config.toml
encoder_widths = [48, 64, 96]
text_encoder_activation = "swiglu"
steps = 13300
final_lr_fraction = 0
weight_decay = 0.1
Rows from block 4 of the text encoder of a small contrastive image-text model, named by matrix and row number. Rows with one number belong to one neuron. Each number is 500 + 40 x the weight over its row's rms, rounded and kept within 0 to 999. All counts start at 0. Numbers have three digits each. After the name is the row's rms in percent of the matrix's.
After each neuron's rows are labels from the 100 texts, of 14848, where the neuron reaches its largest size: "tokens" is the input token at the peak. Only what is clearly more common there than usual is listed. The data: rendered scenes of coloured solids on a plain floor. In brackets: how many of the 100.
# gate: MLP gate (text_encoder.blocks.4.mlp.gate.weight, 1024x256), inputs 86-171
# fc1: MLP up (text_encoder.blocks.4.mlp.fc1.weight, 1024x256), inputs 86-171
# fc2: MLP down (text_encoder.blocks.4.mlp.fc2.weight, 256x1024, transposed), outputs 86-171

gate.502 054:525536507478488476514525509440573490506510435553480502563571546590485518536498560531484461519484488480418544533523548510532463512503518492463595542570511515473447497472461489422474486489508498441424552465537539534526546508475525539517544499512486482525493519
fc1.502 054:475574519523546545494477536500557517462523528512495481492500499508463544512543439504405513468451465440521459507488521530489482532471500498500514553509514456424567494504528599532519485469400440507445422551542566564534505479500503482485503547541486546500543515
fc2.502 050:522418549508451538482497464507444534523521533465530476550479545525547493586543513546436513496498531531540531374569489494573513593453498424516511501429445505474541475557542483435558460485555498389539482525536507566555465477546476428501495531512501574466470526
tokens: "cylinder" (69); "cube" (10); "twisted" (8); "prism" (7)

gate.168 055:485490491467508534426534482463471497507522475449451536463540581505501477555467510536476495528563467490459517495500421546520568523509509510538516482515536495451443558486457475519530483447472478482426519529509462466501556570491489540512505514513550497478533384
fc1.168 054:506487476502500472489548541506487586525499567527528506585430492537490507453517437598524455462512515515526440533454449516507594580542503458423406466487458503497522481516525550547534536491374415458487500522524593471484421488507529549494511486522434557512493564
fc2.168 054:507492467529497529506566541507431547465515489476517520535485587500550466482451459525476471501539519445525527569473556497539500581450535498499495506565513530416474493439501494512498511464532536535389520488475538453520520465464477523494469506593496476512514462
tokens: "spring" (98)

gate.271 111:500470524540496430469568504455478513532503525486544550543496570568593476549434543486484473453587604439512586435527553484618553425514532557462524561414503493518442464488522494513517524511515503493501459553506527522533486485449506530468492518474507500534459509
fc1.271 124:519519564478516476513456493494545529496507523505492535502458492428458479478551534474462482501501435518494487554448486564496535478527485485398501532443554516488594537514502528529436476544516558569515480505509496584501463440397521489500494524536510526535518424
fc2.271 125:510422517522508450506519463534387534487496535470505450492486425454549589581468515551441536478465471475559449497514556542479468551528527555496496481496489510500521504519441524466495511537494527472545547458512550472443509497438466482487435513504501497415420507
tokens: "and" (22); "matte" (21); "," (18); "glossy" (8)

gate.86 115:518501458523524572461449512506631512462521512600484481458613535469451466483508527459529454436480511494474505516543507506520571509545451561464496468434517476467522524445524493527522465451466507466526468526517501534458457444513470506514538525501446537546570499
fc1.86 143:558547453450501577504471535529586425486467472551510476415547474523471454531509519489586478530529493554533516546528443488486587563512472504432500482489556491491475510503456466501492446407509531514524535479484470441440510466523499498504526463469525537489517552
fc2.86 138:497559533516424503470507534518407533554454478531537424478536573479576540423517464469470495465455474499474483515449410470517492524530515471534469475475554488495450533504482391492402556435491496604436468577513488471519512551450555473528510507557528427592507525
tokens: "cog" (30); "," (27); "white" (10); "and" (9)

gate.734 088:576442436564484444537530513519516531473495512558492460556528457564489442485450571472505496455526467465498527468559527562512506469489487517492536488551472456508492466502483510580519490469508474519524565488436465432510427510475458470475569512531523581436464517
fc1.734 069:454530507529518521536483487487571446536496506521511529559514519490394468440487512492535438529504503468476531583527506488495497548573490511531538516558447439473515530533532503484549492496480502550577477485513441541542480528524564572532520417579527484518420420
fc2.734 070:535383544571516444427503506545528554532470487531551503575527493508518525529481521484505486501461518508461584370433447525458442526461540516559542525525398469575472514484479499511483499520538481480594536441537534500465463513509513503496483455441465493459634542
tokens: "bowl" (54); "disc" (14); "metallic" (11)

gate.384 095:513502467529561516481455618487557521413497480527476412512510470505547502489564568491528409474550520534557521552574516539540445525523502544499531498514492508482514498544538432570431468517505515501509492431479461479460445464504454502494596468485492531466524577
fc1.384 086:491523560500505509550510471420494491529564511500501529419526493557518543501438454452444540499570512538484518518521575542562441513482608494492534577465525503537533509506481493453482496559591486490452522498498488520520540498485458538476512513494511492459510542
fc2.384 087:488508449502569582422583554477535467465530507496430478499509490469461460557519428475485539473501481535450490463488540546519549471522508482469487477472483512458584462510571516564541502523499490479511438510482493507484391564518537561491509413424495470487622460
tokens: "cog" (61); "disc" (19); "bowl" (12)

gate.75 142:463514493530565477497510468484484426498461449499568466526488476536490563477479524502495411512540581562557548503500477442495483537463603531548545562520499486547483469511495510491505535510480459461474489504514488483499531540486571553485482399457573508490523581
fc1.75 179:503455527483458533504460532527516524511468500498491487488475524447493400533559474512582540502470408492461504488511534517488528490561378437414461463466500537497556484488466424493452488449503541535504468494480486492537439483543486427545525557530490497532540451
fc2.75 171:481484533510543474474550467514401518455496448473543441397523503542556544519502455468432469467468504520521511473497463494528493542416546539489501570474532498459483568470511444486511478486490561493511500488519518504443509446460532536505453483528515544456520563
tokens: "cylinder" (75); "prism" (7)

gate.94 119:521532470486468551509455509527537503481498433554486509493552587519458519479547469492512495568555546523497501563465458536535498570448489519481564502611506494444450519546498538488558476440458485409490502569477472487489463518508479479482523481594523551470493453
fc1.94 118:506520422472524542491513466513487481468545481485489490493464591480504480551523454511525501539562534482472463499473550536508501569485461479478521479582494518459464520463500536491541495451442462456456436600486490510532544509529475431501531496540514525497551483
fc2.94 117:574578488491508578474528457489461567512521477439468523443455522487526511578526429465446427495443503525488495476481475496499519487527578503482540504457561558501545505507567562455495579579438526449442422514506506509502508543500572487484547422457490432561527568
tokens: "<end>" (30); "white" (21)

gate.435 101:546479564507415510450588459503438553526524541486504433508551546522540482483487478495424490500447492520455544483515532480510465500481518510533454463499481535502505453481489437449451453516523516471531501553550519544515557445467518457585448508552466512514452511
fc1.435 081:520491550529438554436484495455452487556511523527478471465586536518577489483486495499413517479512481461541461452537452470520472466467437477508488495481581500475497528518523424414487496529537543504445465522489494520461497508500518504547510561442484492560478497
fc2.435 081:484527551496489505435499489462537525521543512506511520543579471482454560449481493518425505579515440474516460569489485521511507538459479442495529507556539508487517578480452538466587531415524525488515527534542519501536546565502495503521526548551453517435433432
tokens: "<end>" (23); "cone" (13); "black" (12); "and" (12)

gate.690 125:540481445480490514495591491533506585502502470511522551560533559551579495497495562485485471446540546437475512484487504495570504477512430484508556494509476456459395541469534462514536475481450503503512451539501457543522453451500483467484585536492504610518429468
fc1.690 127:473447468503505531476498524469557461519534588524475447491471501504463446608503484509476504465473513490534508531528585556527494475535532481489411455468424498448561419517575499515552433511547529429534524501527465502560515531518467516501505461500473476508516548
fc2.690 122:512495531452447442503487456584473575508556485505501550544518509514439518497506451435461498523465444490477488506452471560394474518422534522483530459553466502528557602432470604525546451524463476459504519575488534530515501484529509431474427510549517472496544504
tokens: "torus" (37); "," (17)

gate.757 099:496481512476575529508514524494486507437493527499531529509482483503479487605498475451508493496552468468509456552515521556526481436501434526533483535542529488526471508522449523496565520538501453528536449546473487489572416515505502483493532486513523494493467397
fc1.757 093:552442524487509553487483451560519481541591492497519444518488418480504431571480573476435514494463457560488597506524510557479450509444437491500454526512524562471512510518422493461562497529501608546605480631484464457569525499493464441513522524470484489456509532
fc2.757 098:499541540462463542450498422488518449549523487452494498476523508512520481566466392510401508456519534505492477485504525506503525505541555454417499487512567538476517442462489522431565493502476443428474396546481468494567520510533505506513490557455475476605453518
tokens: "," (23); "blue" (18); "torus" (10)

gate.755 118:481547567492469560531537590465461508471464484534494494471483516520467512413589460415414483529520458473479514496517450500507458457473505537478508502536488466472493508516502480530476501483501452515500430492513520527465473471496550507496495482613505527502447430
fc1.755 124:487472471484569461528564523508417462492535477468495531516505439498498494551436506535574529537488470529453583476505525454543509514492543490473518543417470490435444582456494492498548500418490505498469548540519486510513472479514466484483444503477543486421532470
fc2.755 124:462548455415565567396545454459467522440552530489482485485521529482557544512508557445495466443520554525559526473525499507549486479505442569509469511538534545465523506480465443507494478508506575482562427520462466557502562439477486527512507475513484573532438454
tokens: "spring" (39); "tube" (22)

gate.301 092:518542578453529494464559515502517459492516551472508595533480490542423456529464405476477503593528502519535471506472549464491439519458519551445477512506486589539523549464473529504589511501562494482466568515518530551560518483519469534488450466464507480458482499
fc1.301 096:534455486509484445532434407508554546467499465464499453422494469472485554454533612448480483493461419472480611542529460509446454456425498586525508522586600477518498465503467465475466531588514488543480498421517540482453511468511520544499543557458506525512470524
fc2.301 096:556462398550501529531499515505550489450471494491506531538471513498512414549538588469511459470498602477515554420542542361512504458527438489549515530517453502515452510442551423493485567502513504508489458460520462441467542481529448502525579481465493556493404462
tokens: "pink" (23); "<end>" (15); "and" (13); "matte" (8)

gate.693 120:470425596530486463489553522458486551512543521504506447473526511489536465427482535470477489450461446527445584469493504479495477471427497511558440540450498518531543528496506422461481514481626542599519490494544497519476511556449497522559449583538504493465482458
fc1.693 141:503542422473479532479507446513570460490534486508415524455525536564492564567475464518491502497533532503538436466536493499478520492510495551449550436567509526467462497423551596558549492502398436432452469519456494468510516520525487509464526472441477502552531525
fc2.693 139:451467546537488434485424421508463480559483497544510525517563463487431540477500496531491543521507477520526488584507461557502399519517482458478533557551520438519510571531448543490510566528469574481545558465460497501560504510479488541473516526530500484458493420
tokens: "and" (18); "dodecahedron" (15); "metallic" (13); "cube" (7)

gate.101 111:510464527584465443495571511495464462587536579537500487529520529546491497528438470525519547571536559436507522549484498525569481496525571476520451483495464509492435421539461501458549504483520515502511538545555511496593542559509472510517527550520467509450449514
fc1.101 109:553477493540477458508530457503442435543461506513515493467513559578505492530470495528538520613571606470516546519461479485553507521454571509501561551534490530499389435515497490446547520539489497513499505503522521478505567554474527548490478497506519496528505499
fc2.101 107:490526514503504481497470513504595500460519507523467545485510500503488507458490523443559514481513554498495516440534442513492547472509526503561505452452479450497524513479534571602522405480513495495585457544469464507525450507557467479446527428476535561568550491
tokens: "and" (22); "twisted" (18); "bar" (16); "chain" (7)

gate.175 112:517558491498492451489474469494453496502467542485543490465497497571481556423518475483553477533496517521548496588485467545574472476525600500497493499483540468553482487537461475534441504514533516493442591466473486466557482484473543512477575490537520519483466540
fc1.175 102:567551451522540446452481494468528467538471568541499515473503456467460499388480532451547539535475544454480554533460466578534516462566572554529462470535552499560441489544497563587503516487489599590553525501470536420466470536492526567440568489488488495503516494
fc2.175 104:449509525434520426478463529470543478464533524571504518544448519431455453462451565469524504481480452550463565547523473530492536556521452479527463495428428516519594456500523518580538502403526535506511527548453461536591497478587499532516480501596476509518477478
tokens: "a" (43); "<end>" (26); "star" (10)

gate.64 076:497503480495443544473574484449473488498479507500481535473566522549448568463529506459410504510557496536487452452558506499474504477455497529487532533555470494563507572542471559535515517471533467475526483525498484474496465500468497567459471458520535497482480432
fc1.64 060:530478588449499544434521501487499511464555481465498485460525586550486428500509466413485504568530506478608559553568519485519530501466449508414521513546542520418548553506487437524456491520549557531461472463477538546540534483522537499530467422527475550526460477
fc2.64 060:491514498524438467541448491469492440573539482483514505555456446467490545485528547512474501530540469559486550492528498437394514544450487462566515515460481436594549549492481598480525540529517498450518536530479444501444569513577490507460491516432561456449500555
tokens: "spring" (99)

gate.24 128:488515513479595537540513430534447479499556553452506463472516479460491503473440512497580480527476515455491485552514551514506474490563518525484448495495546503457494481517483458447532459547509544531580548463532476564545505470481532462518443506486474584466427512
fc1.24 175:537469455506445460499516536500582528491488460505486510517487475504487530559500485499488558485488463539526499384484481448463571532444524502513522475573450496580562508473483529491550500431530434468423503503454536423455494544576467526509516505446532466425527521
fc2.24 178:525529482552555466537442491522422436536507521509534464515478468430455466448552564471521487540459527436544554538500539553544477432562501536500503545496522468484497464568490482526432499527489572550600481533536454514509515446461530479509503501574499546506411508
tokens: "pink" (100)

gate.125 063:525510438550467471495499549415409455467494490496521529476524514508502550497525445458443567504518515491459500461448465449479460482534532459508460509537547439631471559555508523512549545483525449486439476441483468468505434562476483515518499524418569535468498498
fc1.125 064:477522448483482549478486493528427573428447482422549542535509517477484572467461424542438471513499510417445417546412472493459480477521504476531431489549470446497466506494483539500573508495522425416470539495504585511400500488544555482510515523441479472485486487
fc2.125 062:549471551493483521508490553502537519537498513491531553517578503477502443438506445487543496512445522508451602446537490485511537464547518445544531475520458516520465582533426538479478475506537476632519488583571517461504515498495520485491524470464502541482513471
tokens: "torus" (18); "and" (17); "of" (11)

gate.202 100:514465505513573490506507500491565540465482483455586462490524450525458455518528530466470411479425495474497551514512552541544481423551522573540540568455485521499461467486450454511496507501552484534520522436557520484504448534495551547497538455498548492486499474
fc1.202 086:479554512441467523483558490511514429585532510484490473432517522551551462586494512431442486496484457568500610563461555487478513475501555489432418472425557552427534478469545463554492501512530569482446447534511480522543498497448561492481516429447527492554517532
fc2.202 085:504587495390469551543538420488462501478509466441458500413449570542532547551499523465490486496480451555568528549561447496465512535464460511489519504500532515509575484484512521497483486548477520450449477483455462540550549476525477491499486473485523538488528496
tokens: "bowl" (72); "hexagonal" (11)

gate.663 084:503478514514466425464519523536484558537441469526593546604530572447518462523459484535526514516514513450456547538482524489557576590515473455495519545457453493442455494482481509429537502414494486501496494592547528511591545475458574468518539506631480467509469472
fc1.663 070:502568534464527445458480503545495550506524493538493469484525481481514557562514446478447400481473508555499422549448472583479571533544622517465503464483493522497528519477452491579465472475505443510519487489492529457507467477429568496479511418537475459509527495
fc2.663 075:523497572454440502525484562526458494482485456527524472450519462531530591486584399447457508498547465513504497451504482491421475452438492529518534474534565521528499529510508499548413445459443441477585511460483497425410439499522524485496451515513484462510561545
tokens: "," (24); "orange" (17); "brown" (14); "<end>" (14)

gate.117 103:494492501494490564456567474450474473520503481549503484484541564579452518495510477464435489533501523482574501474497445492550461444512519547531507518572486502472440464469482421477503522466495513480506442543539460462475524528469499541528485493497515544505437474
fc1.117 091:523480570503505490502471502490479538509590540477500502449549549513553530436483466440368500483460553490565552478462448531537483493399547534553513501543495506440500487524519490492515473499495516452482528560495528542505515518553496542456453509527485539485474551
fc2.117 096:478531481441439528534387484484517409520475456480482493588500400477494553481577483557518497561531469510459456594492558506471450457484465435522535503586477521513492480535470581491467559516471514491483506515487477458466539508579504490468558496488516485497456530
tokens: "spring" (59); "tube" (20); "frame" (18)

gate.347 120:632496509533445475537479446536529523528520473546524502508511500511486431512529476460441518523531519518477483458437489557534511539480550474484540537538489507488524413556468528466529448511492498546550491558466495522521469501481457437522528529579542530441475456
fc1.347 123:555541462542418463480456473470506544513519479575463475502530621485526478451500505527490501463471552469491484519484475550566550473548512433505518451491478468438495419490531492507457423522442488527501481557513500548500543495471456462545557563579463551561524500
fc2.347 118:433544531435598473490576542457486504514499463464473520446436482436506502516498442473561440462493480560515503457468480508582510471521568491473531547426517546475548533517546478561448497520512514588468458512494505534519399479510572542476466456464503417490615469
tokens: "<end>" (16); "cone" (13); "matte" (11); "pyramid" (8)

gate.243 103:479497513506573528504488455473508484518545507500526516422517455504473515537465533425481475458528447547448546506609620535500518474526530637480485532405497470503568452488469571526511483533543495470509491501495455523531476450485514542483508498506515518496470501
fc1.243 139:486541508523493409515466535485507502488469546527493548545472531500500485454506503549525540521540579454548399529442412506562508536487536409498520496526466470483428539549517493512509484509452474553457537482489557506514541490504487507458540571540461476520585488
fc2.243 135:492392512505419489554494405531472444525452531479565531453449466528461468597534486544547540532528497492508477499556574494515522518582435501454469484461476540528501492496475547504508516492436597470579513485500462438577535500525439519530473548536530500508404451
tokens: "dome" (44); "dodecahedron" (23); "sphere" (15); "bumpy" (8)

gate.476 104:570557473561512475478533454530473522474486516506584536525619500503436532471474426484452503444456584443499417556420473542499532522480565557473527542526549446546426510519499501499572502504503435530457544482512553540465395482459503522479499536533496529476527508
fc1.476 092:565533547474566525527539492572568507514458475475529543574531496467448413574512431488477537522461499421478477439465511516479520491517512481491561525484494507498530486477481477454501458488565531507523510495543525560460528468554530480557477464522492475527486502
fc2.476 094:502484482486475515521455482498485461471538506524512483464484470512511495503471458519466515513557538550577479506540564515511479526536508546423487540564601517551414478493489549452542486511489547436554454516471462414465504475494476505516454467396475553506424543
tokens: "a" (46); "orange" (15)

gate.231 124:449496544526465484422512541533510565483496479526489473488534583526480460451460456471523461474486489468503530502488489524515459510469446575479473511496498517479516567469524419535509545476525533505490490539544548536519458486493505508530499501551485519547503454
fc1.231 142:496522497516584469525471531517533471448439422489534439473460458437472461527503563529634454568483440542520551506526461475557527512508518524484560560429531496485528452537438434478428536519543438537486562412550555478439458470489529502530512484466494491460583524
fc2.231 138:526519470496437542453505494486504554497545568513478476471477614473548489478518546450433498431479546443492543475506499515510571460482458502473413421485546475517520435517560503507477463507521486463488420551471506549544531463429489447481590558519464543595495479
tokens: "," (29); "and" (22); "ball" (9)

gate.288 137:488517483438441537524512566532451508523496507502509532494507539471566532463512496538499456494586551606523467478462503403470567567508479494420511463467532539516445587489534543484480536522483478506484422519536474510475534499407515462491444516437540499510458450
fc1.288 175:514505523509522485450469401480516530462509475446498476515528461521501528530518476465453550496413462432462530539543509558502439431475512485532492532504549483479583487454465453477480475529516533444471550476496556542487487456551537544504493480557445488563557551
fc2.288 185:475476465563455501506529546529478507535456515548512489470515527460507487479517544556506474502546546554549463447441528413507537511517488519487478463465513509516410505505537528525481540476510467547516428502541483461463472548372489469498497552437569478482479423
tokens: "torus" (89)

gate.429 076:460515493494508466555492589543493507515457510612513521549482484554454502450478548435533460541497437475439556537540446523481455485501499504524483443457473455521436556533472497545512497460512502557475529584520489452520483504560525510545534501507509477496460500
fc1.429 081:510529564489394549556536543534429543616520538509492526423505600573515471497498473484448499525531490484520508584420479502492452504430481478539500457456568487491441542523531474479570508538544561488463503514509454524530554532502500474458498544459493511529484566
fc2.429 077:518517529424518552467544518552526497447564454500449499417546534504472466499465452459509521522554451493414501539513493440545555494472457492459523482495546539412482475473461447433581506475561433506435525531523480529513477514571515475505534544521475463470489525
tokens: "bowl" (85)

gate.687 113:494464518551501461546480473453608521512515478547487503497476444508530496529521551458456485424448487546461586433607496515555535430513599456470523528387504495469553450557562568526471487546487505467484432452478470523511417515485463503457552488431518490503569539
fc1.687 143:433479516472434520460519547491400489535525550473519535560520564490521501420423464558471516510514503478436510563487499451462482574514428467550456481497502511522458606468486494445535546437483515522482497570535504501551588543509562488523460554550474507516430472
fc2.687 140:523445475552447509527474513543418474578480443548547389461472455471499508533538548510380441507524466525560485504470533517429491536452505501496495544556502490504516481532459513448495503522521502495556517475532487412445585524373524462534565536504550449437409505
tokens: "dome" (67); "sphere" (21)

gate.412 096:567499481511436500493365469485536459473521483447531504506514473529510536474535506466425512497530573520530564511578446503541452567501514477596547521551451479529442498591540527484539500546498456508476540452488454475511521456557425531499579495536453545506439534
fc1.412 102:467458541504537453506490567486500515444551532487457500560482471477538517514459622442504474434486446497537620534526540558486515470425473513514571535510479503521579509515486518555513524475468478549513507507464481495553513477522491489482511521557520514461483516
fc2.412 105:459441594568509453473528487523424467524449514454525394440469545516457527513493422595494553526426490515497518514464428486522540479539593492523444462392476479447530425504502459537470499477504473409527586472529543490553441568492556529490445473486541448487585563
tokens: "bowl" (67); "disc" (28)

gate.652 100:545527473481463586498442564568562481505429503559542489439446505489466468543516482404506488520562490477536506497509506531568545515517479482414467493520554503507498450527481504520529517476521523487522481525481488429532482496505484418460605498461549516518485486
fc1.652 090:453435546559469413514505398537488569510510467375509480530556528529569521501465465537524491518456532500551572465477557494522509507461591496496528533451477562456458603453508496474464492504565553517479534524541513522517547492485529505499430509528513499509508464
fc2.652 094:480465496540491442548467514505458489583528548527434491516511480473490499492442516515501516480492500463582535525551513612504425503498536483474507531524505466500515522495501570505535525562498515510490496542471498524570468489485505516493525461506525538487485508
tokens: "jack" (48); "cog" (46)

gate.695 077:582430522559497451485542470431595490484493489486494521492516468539422460596451493491509572513505482478492530467561515473540543405540505529532529500493521511526552424453513476538542522513479441469504506431477530436511420558555425519550478480425501466521471480
fc1.695 084:496467537551573468465497485477543467452542493407520513558516512482482456613426443518562504503487550510506553457529592453574575441575541496526512533496476537497552445501511485484556518482502484468512492487499491484550498503528467522525416522481513488493470532
fc2.695 081:486566435400528599573526542457523461489508502563481513464443490521487422496499535476497443490535457505407484541480514480465488470492469415532503519512522503555442469528504481462483483546491478587470437524562438492471553471434496470528475510514460469525561494
tokens: "jack" (32); "<end>" (13); "matte" (7)

gate.424 059:505392570551511496518483434496508486498461490497492484578506481524531502552570498509444521502445463495499578463496497480478428493520472527547516516546454531567520534492512493459455511481486542434557493458519473499477453556490479533520492517496525475512516489
fc1.424 059:474596482478511489528543450574456477486481491514513536460482451499460545509475347510453549500525429460427379551513478510416500550491512509393518543509513484453541553515456501479515526484475482523464495463473567527520522498510545535470560500575483486495495471
fc2.424 059:451488489488523517486512534547516530538478477557526485448507420489545510544503499513532497465453470494462544496487521442507474449461496518470491535465517541416445552438488456446484527513546538535572484512555568461462529485428526505485498451425524485516500454
tokens: "cube" (18); "prism" (11); "metallic" (9)

gate.290 122:505483534460427552527493577510593560541491564565477528507485533536495414519456515471501519533494450462481528461569479512491501569529449494477450440497487513508535488488473490509513453422521487490493487522512527510561510470506452443523542480515491533511487461
fc1.290 118:485608452546543548487500562488544424422481534562499520458499478505434544461464539466517468433541528479514446579531423456497537563476465555496496472493536413475499493516524575556565540476451453459471491427509502474499491526499482557483539510461484506477510522
fc2.290 118:502575436475487525483526491495539432430469476516507480571454477527512546529593515446519467512535566523546503544440588511530547475531481516477502458546425539515468430470520506583491446409439492462507449513450458474469518464500479507461527495563539543516474544
tokens: "cog" (26); "<end>" (22); "and" (17); "pyramid" (12)

gate.767 095:489497508510464484534476442492464483540461538455556476410528507533505541473452548485519480547526583486568529516544512550564464428514537572473454506544552484484445426501439474469490535551524504503508507449495489446556520533500541492485570472471506511529437545
fc1.767 093:531537509458544515461459458490479555392516449531514492556549513467562544490463538486445534523556549495523568542526520535599484484506530540480543550533588474510480444480427512435526477497523503495532543499512525479420503508530457477517466464539449504502451489
fc2.767 087:495489521457484585446524577521492487490507513544466497418500507528531545514543507434462503541557454523462545593521469441470483537499471536554481450482609509498523557503497482490459562508470498476477484477490448453485499573492516480524500432460534476532441509
tokens: "cylinder" (47); "tube" (40)

gate.667 079:516517468520489492509460548471494465522453480501509535500450518498438484451548450491482472540522582534512453501507425433525464483514530444585503474512427479481474471565609548543475515470484526450548497546520472469525450474550529519515521492496457516510478530
fc1.667 083:480546543475483472527440520452503502464459560483548533552446463605534547421547557463526513508538516544582512559570523491493435497551431529573449516479547507569506547542490514536458518528518538497528491463481467515536504504559475574485538434486464495533436538
fc2.667 082:454510561492466530470493503481557562424533510532515520540498523497515529467502487507469524502554487431499492537522467491523486463429469532465479507507529479541479484513495464397514539510520452445391466438525548561456469484586502497516514575511448505514463541
tokens: "cylinder" (48); "tube" (37)

gate.472 151:474524532474548524475576533488483539481490440499583503564518541502532516496506505487453433554547547486484576494465482466554495509487558523506548562508494526437458534480480490458508492429474464445520432602578542545489478482524615530561479391548504544505472484
fc1.472 176:495544562541493462498530464478456519434503518453489487532507537552556636444486496484416507519564603462547525542475525481535447517464554571464505504577522544526441526481477472509480588512447443475469478481515566494478500546493544556464517432555440505525460516
fc2.472 176:453542528444460520548500521473527487475432498537553603556510512574515530440555539508582512599589534534407512534550477414492442483515473440549534512485447518476410531523492540479439476470488487498455465592530507563508504476597525516521477468575483544558483468
tokens: "and" (31); "matte" (12)

gate.720 103:520523428509461517504541539510487598479487499564548569547497503523480515528519486483528458482556510450455458471511491489560542449477522480505523494489493439502459486515432534480537482499510422475462479521489514500497424482503495463456574558461536513453487504
fc1.720 092:530440634536474550505432447480573472514495496472498476555553442499475472523540512538456548572447519550569529440529440476487430519505468434557515511476527515480570532513444500422479469504550596476592488483536529563493499504512477485523475467523480508506545486
fc2.720 091:562441495483485538455550516544562509518528463499448436540547497485524439585514464508434510485494493493438520435498549519461497505550508524490499459471512541460530474436492504533529442487490451417543453517507462527504484496546502479556524452471513559498495551
tokens: "torus" (76); "matte" (9)

gate.46 091:525519484504467487525469608475525519483479484504483502522489501572522533464501535533460399516508513522523462509570527467503432526516508473573559471525436498458456495558536560507464488589435414467521482526564480484531487417490496504528502518522421498506499504
fc1.46 086:459518484493520452532492441410487442493453562502511574513438472582470501549524507477491528538549522479474478539503560433488451439535493532561477522511488501624492513558529536578493519492525470484447528452468468482518484465490471576421507472478504501507532516
fc2.46 079:482554556456469510507576471487551506454489510547548513555522509566546458443483432489460549446473506472409476486502520442483556426518454524438480538386534517537542447474489467533466469481518515518497472506509534575513452486488561550545421493576457493565495544
tokens: "cylinder" (50); "<end>" (13); "metallic" (10); "grey" (9)

gate.345 120:600516557516422578461485523517536456534511502570525523520546491443448424499539534405451526487507443509452586474534484509483508524477438541464541520500484522537593435534497528474488506494541497532516444527485499540537471447480490509512569540576467494499460481
fc1.345 117:548466513531426562473519517558500441534456494503524547537502481475450485468570509485521564554535496503505538489482531455457496498474449541445520484482469544514543481490506542522487543483466547507522456471483525501503485473491513535446486510544527467505435484
fc2.345 119:491530477433565582450463475504519437525480512447539474474453432442433492566499521480509473480489481524517518488511535476491536494515496547519484508502461499528549454475462481479532541504574507526473554450484476419493588539504495538484525461408512407505462521
tokens: "cog" (43); "<end>" (17); "metallic" (11)

gate.464 117:481477510485512540502519578522498544405520503482461431470495518502532535481522557456508435478483504538550562557570489531480494545495449575482441471562522462492510541459479439520494511473488439480533480501533472479444463497561524481534560385533484579476428459
fc1.464 121:517541500530448448550438490489547501491468514544477518517458461538527503477511482534474532483506518521537445466585444467486391496552484455509539490570518439553462447596543541469465558605451409513487441432448466501515431523485446499522523510460453514513440542
fc2.464 118:525425520576468457496455542550451500597516547519511422530499510504467537493506477583479523560427530513572511486471485555499469533505567469504452403553503542508490426538498516446495510495507449483509579500512514411547472538464495470508469513518463504441493580
tokens: "bowl" (64); "sphere" (11); "dome" (10)

gate.201 130:519464512501498495486493542570536615482483464527614497467540528497505444542496498441520420512508513502465551519518516516512502525498555569510457529475489484488493490473470422454521439468581507469548533531544516513470453470543544481539537451514538564488425479
fc1.201 053:479558501510569517499494530475520479446457505477476493441442420481552531522609484493493540485486513451581515521500496528519490460549519527456539481572579461535484497463482493519493523527519470510503437413445482488458518493548487500430567469468527560509475520
fc2.201 059:510555496500536558511499507442501567522558508479547514451556476501444488536562531451463480528517481501552578507503501432506483530505485596505535530604475470497527467474533507441521550503540465464480481493494442561438486511564478549484619422536508621455416505
tokens: "dome" (41); "cone" (20); "bumpy" (14)

gate.229 097:517469482552546448459469479498550497398474540484548485533479491490467506518496551506563478487527524473517498464555549529537523490548463575468492518537510496578526467480432490477473552493478440563494464445495535461520478485508473507517520485450487540514509475
fc1.229 110:489564537461534455575519540510497523392432502514512572533430510575511496508485531407492490470550554422528474500585519464493507449518508598507516502504450440521509481461467483500460493458510410466463465445483522501467494480558506503470503433542492549525464533
fc2.229 106:535411545634507494491506447501535482506527497466481486544541464477459519493481522499526560491462443531443528467481498507469505517491528532523524531476525504580575466499476511486464568518495476480483497475506492493498405606502503534515442527530537446481527437
tokens: "bowl" (56); "torus" (12)

gate.657 132:507507542512455504431506448464511541516526567517474490464531557528535523521569483432409519468467524523479554451511493539528479433504545561443479492468492564506517437536515513503482495558508529526465440490517524560550471471432483551504496503570467526530542487
fc1.657 153:471517509430513544473575523425459475482493523463495501464544596559486477520473453514502505542576522426527495566505491472479523486509429535488474504596522482527427577427479378481537513419517474522477467474507461474513557517535562535531497457520480566546436470
fc2.657 155:507528469482437454526445431536471451533516468536497510523504428514433510500491494576474484528530442492530391612472561521418422508460465466479522526534514461541539521483457537498506522564446560461486606492487494499466582499460454501515484617495505436443441517
tokens: "spring" (66); "<end>" (14)